From a checkpoint of a small audio captioner: log mel input, decoder activation quick_gelu.
Rows from block 6 of the audio encoder of a small audio captioner, named by matrix and row number. Rows with one number belong to one channel. Each number is 128 + 32 x the weight over its row's rms, rounded and kept within 0 to 255. All counts start at 0. After the name is the row's rms in percent of the matrix's.
Before each channel's rows are labels from the 100 clips, of 14976, where the channel reaches its highest value: "responds to" is what is common among them. Only what is clearly more common there than usual is listed. The data: short pieces for a synthesised band: melody, chords, bass and drums. In brackets: how many of the 100, against the usual share in percent.
# convs0: first width-5 conv (encoder.blocks.6.convs.0.weight, 144x144x5, each kernel summed), inputs 0-143
# convs1: second width-5 conv (encoder.blocks.6.convs.1.weight, 144x144x5, transposed, each kernel summed), outputs 0-143

responds to: horn-like (46 vs 19.6); tempo: 150 to 160 bpm (31 vs 10.5)
convs0.94 096 [128 111 122 136 142 122 142  85  22 107 107 150 190 128 108 120 155 168 106 162 135  96 181 135  98 148 165 113 173 140  51 198 158  86 148 140 151  85  70  85  91 136 150 120 148 132  75 117 159 124 106 113 168 144 128 125 137 130 135 155  74 155 119 132 161 169 141 100 183 170 121 167 105 107 152  88  86 108 152 137  98 111 128  90 158 153  92 131 109 153 158  80 140 161 165 113  97 161 129  97 111 116 102 150 120 169  95 153 122 102 127 136  76 133 169 115 150 123 150 159 217  92  78 142 202 113 142 104 130 151  99 123  63  56 160 148 124 110 135 130 156  95 114 180]
convs1.94 093 [154 107 188 146  97 113 112 158  81 125  95 111 172 144  77 138 147 119  57 131  83 130  92 135 122 155 112 116 104 123  72  99 175 118 138 103 160  85 153 128 112 128  84 110 100 100 110 163  44  81 106 116  72  89 113  82 107 127  73 146 136 110  75  79 138 138 106 144 115 148 130 104  77 161 104 170 123 110  83 157 113 144 110 126 143 120  84 156 183 195 113 123 112 107 137 158 102 161 104 157 146 129 102 109 138  76  96 151 133  80 100 128 121 164 162  90 136 130 156 108 121 103 135  92 136  38  61 111 176 109 149  57 106 116 113 141 105 131  94 104  85  46 142 166]

responds to: saw pad (55 vs 20)
convs0.122 096 [213  98  75 151 132 154   0 128  64 133 146 157 124  82  94 121 133  89 163 176 115 140 105 125 115 126 133 141 118 164 178  96 106 110 129 149 114  92 107 142  94 117 155  84 115 116 148 127 124 165  70  95 122 153 121 137  67 142 115 125 126 100 119  76 122 118 125 109 122 115 131  73 142 126  99 110 172 145 162 147  88 139 140 115 152 103 162 160 127 108  31 103 183 122 170 183 154  88 131 138  97 141  93 123 128 133 212 168 123  94 162 102  73 126 110 121  92 107 105 121 166 129  78 114 157 125 166  93 129 113 129  87 127 187  82 156 123 126 119  83 147 129 112 168]
convs1.122 099 [144 142 147 156 168  92 123  77 106 163 115  93  88 128  99 104 128 117 110 129 156 145 115 120 128 121 141 117  98 118 118 109 110 151 160 106 152  85 100 140 126 186  85 129 113 139  63 199 128 184 109 168 115 146 141 103 133 131  83 103 159 106  68 106 126  63 152 166 123 110 158  91 133 114 150 119 164 171  71  95 109 110 121 111 155 113 128 152 155 140  49  74 108  62 142 175 153  85 154 125  72 108 101 112 118 128 112 112 103 110 108  85 127 127 168 107 132 103 118 230 120 187  63 135 156 142 120 180 170 139 177  75 131  88  28 146 166 115  99 113 130 127 124 106]

responds to: saw pad (43 vs 20)
convs0.127 090 [ 98  91 146 130 152 112 154  37 101  99 137 144 105 170  93 146 168 156 170 131 157 144 113 106 101 125 141 164 124 113 149 133 128 157 160 117 155 112 135 115  97 115  89 160  97 111 114 107 136 107 118 168 139 134 112 106 170  89 190 130 162 114 104  39 140 139 166 148 148  79   0 123 181 123  85 110 161 136 173 119 131 114 113 135 131 123 124 112 119  95 126 119 146  94 135  93 116 104  89 100  73 150 173 106 102 101 153 118 143 159 130 180  67 132 119 104 126 133 129 102 120 137 121 122 115 106  90 110 125 154 138 118 174 114 124 194  76  85 117 157  78  96 254 117]
convs1.127 097 [146 135  94 103 156 112 125 129 156 100 137 156 146 154 144 105 128 110 126 118 130  32 136 105 119 125 169 127 141 162 111 184 113 180 121 142 102 183 113 141 159 121 129  91  89 148 194 111  59 119 111 156  88 120 136 142 154 145 164 105 160 142 149 111 156  94 128 170 157 158 146 159 116  60 155 163 228  73 128 107 152 119  83 118  96 152 135 123 156  29 150 141 113  74  99 140 100  59 186 157 103 114 105 121 144 184  89 108 163 143 169 106 141 152  98 102  97  86  93 111  76 150 127 137 166 108 123 162 136  74 105 178  80 142  96 120  87 147  85 116 115  99 139 139]

responds to: open hi-hat (40 vs 19.5); tempo: 110 to 120 bpm (27 vs 10)
convs0.70 116 [177 117 102 143 110  85 158  78 117 117 134 144 190  93  78  40 137 113 144 100 138  71 103 157 105 142 196 126 134 116 114  42 117  97 135 139 152 137 155 162  96 160 104 130 131 187 116 104 129  93 149 112 107 111  96 118  71  94 128 144 144 146  80  49 120 125 123 189 134 119 143 135 114 101 188 131  69 156 135 178  94 153 161 155 141 105  66 172 175  70 137  90 185 115 115  85  78 125 150 154 131  89 141 123  80 139  94 144 141 124 118  62  72  86 133 111 106 127 122 145 162 147 136 160 103 147 132 105  70 165 123 102 149  94 125 133 146 122 105  96 127 112  95  79]
convs1.70 103 [186 109 107 164 104  99 148  90 160 137  88  69 123  54 141 101 160 148 130 132 119  66 166 136 126 125 134 118 147 104 109 159  57 169 145 164 149  94 145 150  70 121  94 101 107 147  66 122 137 125 132 107 134 115  64 180 163  97 114 132  63 153 135 108  74 133 105  69 152 127 109 162 106 163 130 131  87 137 124 161 163 119 108  78 160  92  53  70 163 108 141 120  66 133 125 134 103  65 128 171 101 137 117  84 102 134  96 118 109 106 121 132 144 125 112 110  80 136 130 160 151 120  33 150 110  97 146  93 106  86 171 167 122 133 112 104 160  83  49 134 111 150 140 111]

responds to: horn-like (43 vs 19.6); tempo: 100 to 110 bpm (42 vs 9.9)
convs0.89 090 [ 79 112 141  97 163 117  91  93 105 124  84  63 115  90  96 158  97 133 128 134  90 128  97  85 117 142  67 102 123  86 157 147 153 104 151 100 181 169 130  54 116  84 121 117 105  80 109 157 138 139 125 131 129  87 131  99 131 172 114 153 124  78 146 100 108 130 115 113  81 190 158  31 166 119  60 104 165 141 114  43 141 133 147  98 129  84 126 114 112 123 110 123 173 117 165  92 131 153 137 116  89 156 127 142 103  99 102  53 158 157 145 126 177 115 107 129 140 129  92 125 141 183 124 110 128 148 102  26  86 172 115 152 146 134 160 119 148 189 100 151 143  98  90 125]
convs1.89 096 [198 106 126 111 102 160 184  95 131  87 139 132 202 167 175  88 153 179 124 132 156 134 137 129 137  80 177 165 143 113 101 191 120 153 118  99 131 144 140 192 148 144 171  89 102 104 130 121 156  89 119 134 140 136 118 133 149  90 108  93 162  86 132 177 108 144 127 131 102 117 145 155 150 101 150  98  84 103 121 109 101 125 168 151 116 149 137  73 105 130  79  92 160 151 142 149 132 110 110 165 128 123 175 144  73 173 192  51 139 145 191 126 128 155 136 180 204  93 135 210 178 109 129 176 153 142 171 180 109 191 122 104  81 117 125 167 106 146 130 166 142 152 129 142]

responds to: open hi-hat (41 vs 19.5)
convs0.48 085 [111 147  97 121  55  83 177  70 149 112 152 138 115 124 133 154 138 155 155 123 123 126  54  95 122 136 101 122   0  87  82 119 141 156 180  94  97 153 155 124  72 122 119 101 143 160  61 162 109 119 106 195 143 141 145 162 100 106 111 138 107 137 150 105 137 137 111 145  86  78  94  93 169 108 151 112 115 128 138 124 106 139  99 120 187  28 114 121  81 148 173 146 142 125  57  99 120 163 107 169 142  98  96 114 121  86 105 128 164 108 132 127  93 107 130 142  92 107 107 120 121 120 117 146 122 124 134  88 113 113 187 123  77  87 120 150 152 126 169 101 185 173 167 120]
convs1.48 093 [169 116  98 146  88 100 133  85 154 113 141 153 134  92  89  83 155 136 151 127  93 125 127  94 111 149 127 131 161 108  97  96 123 110  87  73 111 191 139  94 102 142 124  76  83  88 139 138 131 140 116 180 147  99 151 151 121  90 148 110   1 149 125 100 114  97 100 125  96 142 134 117 118  50  70 127 145 114 124 129 113 128 153  92  77 145 113 121 127  99 139 140  81  92  79  81  76  63 111  91 133 124 161 130 118  85  69  83  65 133 146 112 141 175  40 132 151 177 108 128  75  69 126 138 139 123  93 156 134  62  97 157 152 126 106 135 115 137 121  89 136 106 142 161]

responds to: saw pad (81 vs 20)
convs0.8 126 [ 84 132 133 149 100 133  19 143 126 148 119 125 144 160  93 128 160 140 164 131 159 141 149 133 158 100  66 136 149 148 136 119 133 174 129 101  82 156 140 152 143 107  85  90 109 101 142  35 126 140  95 131 135 146 132 142 176  48 147  95 187 203 146 130  91 156 130 113 114  78  60 113 159  81 104 142  53  99 126 106 125 113 147 152 137 139 155 115 139 148 126 148 152  99 163 142 128   0 145  46 139 171 131 130 104 117 153 159 130 139 117 133 141  92 187 166 157 140 162 123 142 135  99 126 127 137 153 135 106 137 129 119 117 155  74 101 120 155 118 103 131 152 151 144]
convs1.8 110 [180 118 102 123 126 109 112 160  91  99 118 142  74 109 137 182 120 136 115 126 147 143  91  73 163 140 111 119 117 157 161 107 103 142  57  82  65 157 169 140 130 188 110 116 130 104 130  86 135 155 105 130  91 145 188 154 148 140 126 176 166  95 143  93 144  74 140  98 104 115 128 115 117  67  88  70 160 118 155 113  59 117 119  90 119 130 141  64  99 137 147 138 133 103 121 140 115   0 136  79 133 112  85 116 115 148 121 155 152 127  71 140 140 154 115 122  88 124 113 118 102 144  60 109 150 163 127 139 134 142 160  70 140 154  99 192 144 117 121 112 127 150 184 127]

responds to: saw pad (53 vs 20); string section-like (30 vs 10.8)
convs0.115 095 [183 144 126  72 132 105  22 161 158 107 164 172 121 127 109 147 191 131 101  76 114 146 128 150  85 120 156  78 137 118 157 138 143 200 181 103 131 122  98 152 104 108 138 144 109 101  76 103 161 135  76 154 127  87  85 128 152 128 168 189 135 164 107 137 109 100 123  81 146 127 121 137  99 113  76 104 158 159 101 150  66 120 136 123 144 161 102 128 138 128 125 171 209  95  99 137 166 124 160 138  74 187  96 118 115 124 190 150 138 152 130 104 111 106  89 166 147 153  87 116 119 176 112 120 165 132 123 153 150  87 125  88  81  36  71 145 123 152 164 117 137 117 143 151]
convs1.115 105 [189 107 119  55 114 106 125 144 106 100 130 129  63 118 105 141 127 109 149 106 123 105 128  38  81 102 137 138 144 102 106  93 163 159 136 159 172 156 109 161 154 177 151 125 140 140  84 129 136 110 160 124 102  82 154 152 124 141 168 163 167 106 132 108 162 106  93 141 138 135 117 104 110  98  54 131 146 124 116 126 123 168 157 174  96 119 151  98 107 194  57 104 128  92 188 141 151  88 136 117  71 176 166 100 120 166 118 132  59  90 160 133 142 131 131 164 142 135  36 108  94 123 136  93 144 178 114  89 169  76 109  72 124 138 130 134 114 148 207 103 118  87 173 165]

responds to: closed hi-hat (47 vs 23.3); drum pattern: dembow (25 vs 5.5)
convs0.72 095 [134 184 132  94  25 154 122 103  88  67 129 131  85 162 106 113 142 102 151 155 106 114 136  83 158 127  71 104 102  35 134 135 114 142 131 136 134 124 126 137 176 142   0 121 116 142 113  96 144 103  17 138 152 146 155 131 198 172 103  74 109 135 110 110  94 110  53  46 143 100  83 161 134 133 179 123 158  97 167 140 123 143 143 169 116 130 125 124 141 138 114 120  85 140 118 126 139 129 132 131 152 121 122 124 169 158 172 116 140  95  89 136 141 142 128 125 143 135 147 108 127 116 168 169 151 130 129 145 129  91 117 123 136  87 165 152 124 133 131 127 131 122 161  62]
convs1.72 085 [138 103 120 125  51 154  68 167 110 121  38 104 134 129  96 133  84 127  53  94 135 120 121 142  71 106 151 146 152  79 108 113 148  92  71 184 131 146 141 121  86 114 162  79 148 120 157  81  63 114  78 100 143 100 138 136 121 123  92 163 110 179 116  17 178  72 115 121 107 118 138 122 142 140  84 114  99 185 108  96 134  91 118  91 109 123 111 122 118 111 121 137 124 105 166 153 132 133 140 151  96 163 106  99 111  99 112 113 104 137 126 119 119 133 160  70  99 162  85 137 127 155  69 138  95 142 117  84 128  68  92  87 141 117 132  94 153  42 116  84 114 115 145 116]

responds to: key: F minor (29 vs 4.1)
convs0.77 104 [186 140 111 155 158  76 132 140 138 104 146 149 100 148 121 187 170 138 127 133 171  81 112  94  79 141 146 157  98 140 148  92  54 114 125 154  61  95 127 139 110 113 112 129 149 108 117 123 144 152 118 128 124 140  94 113 130  96 172 147  89 128 134  88 126 129 163 130 111  99  76  77 161  96 129 123 157 112 131 131  69 165  55 158 110 187  40 103 160  85 140 122 152  80  86 167 142 124 129 108  45 119 144 122 186 128 140 164 124 143 144 153 113 181 133 126  66 151 108  75 137 135 166  45 147 186 110 107 112 120 144 135 188 144 169  71 120  80 106 127 178 124 160 131]
convs1.77 104 [175  90 140 168 116  87 139 159 163 158 179 111 109 133 123 140 103 134 134 105 114 126 143 187 120 121  98 134 123 159 120 145  82 141 149 113  77 117 111 122 185 130 108 121 115 131 126 146 136 166 138 109  95  81  96 128 143 130 125 166 138 137 134 118 112 160  95 129 113  84 162  81 102  70  83 177 117 114 121  97 112 100  39 157 141 151  60  71 165 139 118 152 129  51 132 149 164  56 116 160  98 151  94 131 173  48 174 138 174 116  98 134 156 101 164 175 164 128 101  99  93  87  53  93 124 116 152 118 137  77 113 135 113 155 135  42 142 133 188  69 148 103 129 154]

responds to: closed hi-hat (63 vs 23.3); rimshot (40 vs 16.3); string section-like (27 vs 10.8)
convs0.67 086 [117  96 149 106 122 161 198 145 168 144 141 124 164 114  92 168 119 161 118 144 106 121 150 157 147 112 111 153 106 142  93 141 139  90 131 123 165 172 107 223 132 135 161 114 119 108 203 125 139 155  88 204 183 112  84 116  94 196 168 194 133  89 149  64 110 101 141 143 124 111 163  78 128 108  43 128 101 113 128 126 148 139 131 174  74  68 104 152 112  98 121 144 119  78 137 120 151 137 140 111  94 132 145 173 163 142 165  90 135  91  92  99 103  59  92 121 121 132 112 134 176 129 165  46  94 139 135 107  95 132 144 130 104 137  88 148 132  98 126 145  89  93 185 157]
convs1.67 099 [143 102  97  96 139 152 137  42 154 127 136 121 105 129 110  97 164  25 166  94 130  90 138 139 157  84 150 131 102 139 100 161  68 109 163 184 153 136 105 130  73 128 122 184 125 142 124 145  86  71 138 121 139  12 146 163 141 154 138 131  93 119 100 101 167 130 143 130 133  87 116 111 133  76 115 119 145 145 102 144 167 124  84 154 206 128  84 134 171 162  89 134 111 115 175 159 140 153 117 192 133 132 126 184 143 142 144 111 161 126  81 131 159  86 110 158  89 125  98 118 107 106 109 109  73 111 126 108  88  64  94 145  57 164  77 132 112 128 102 114 117  99 144 140]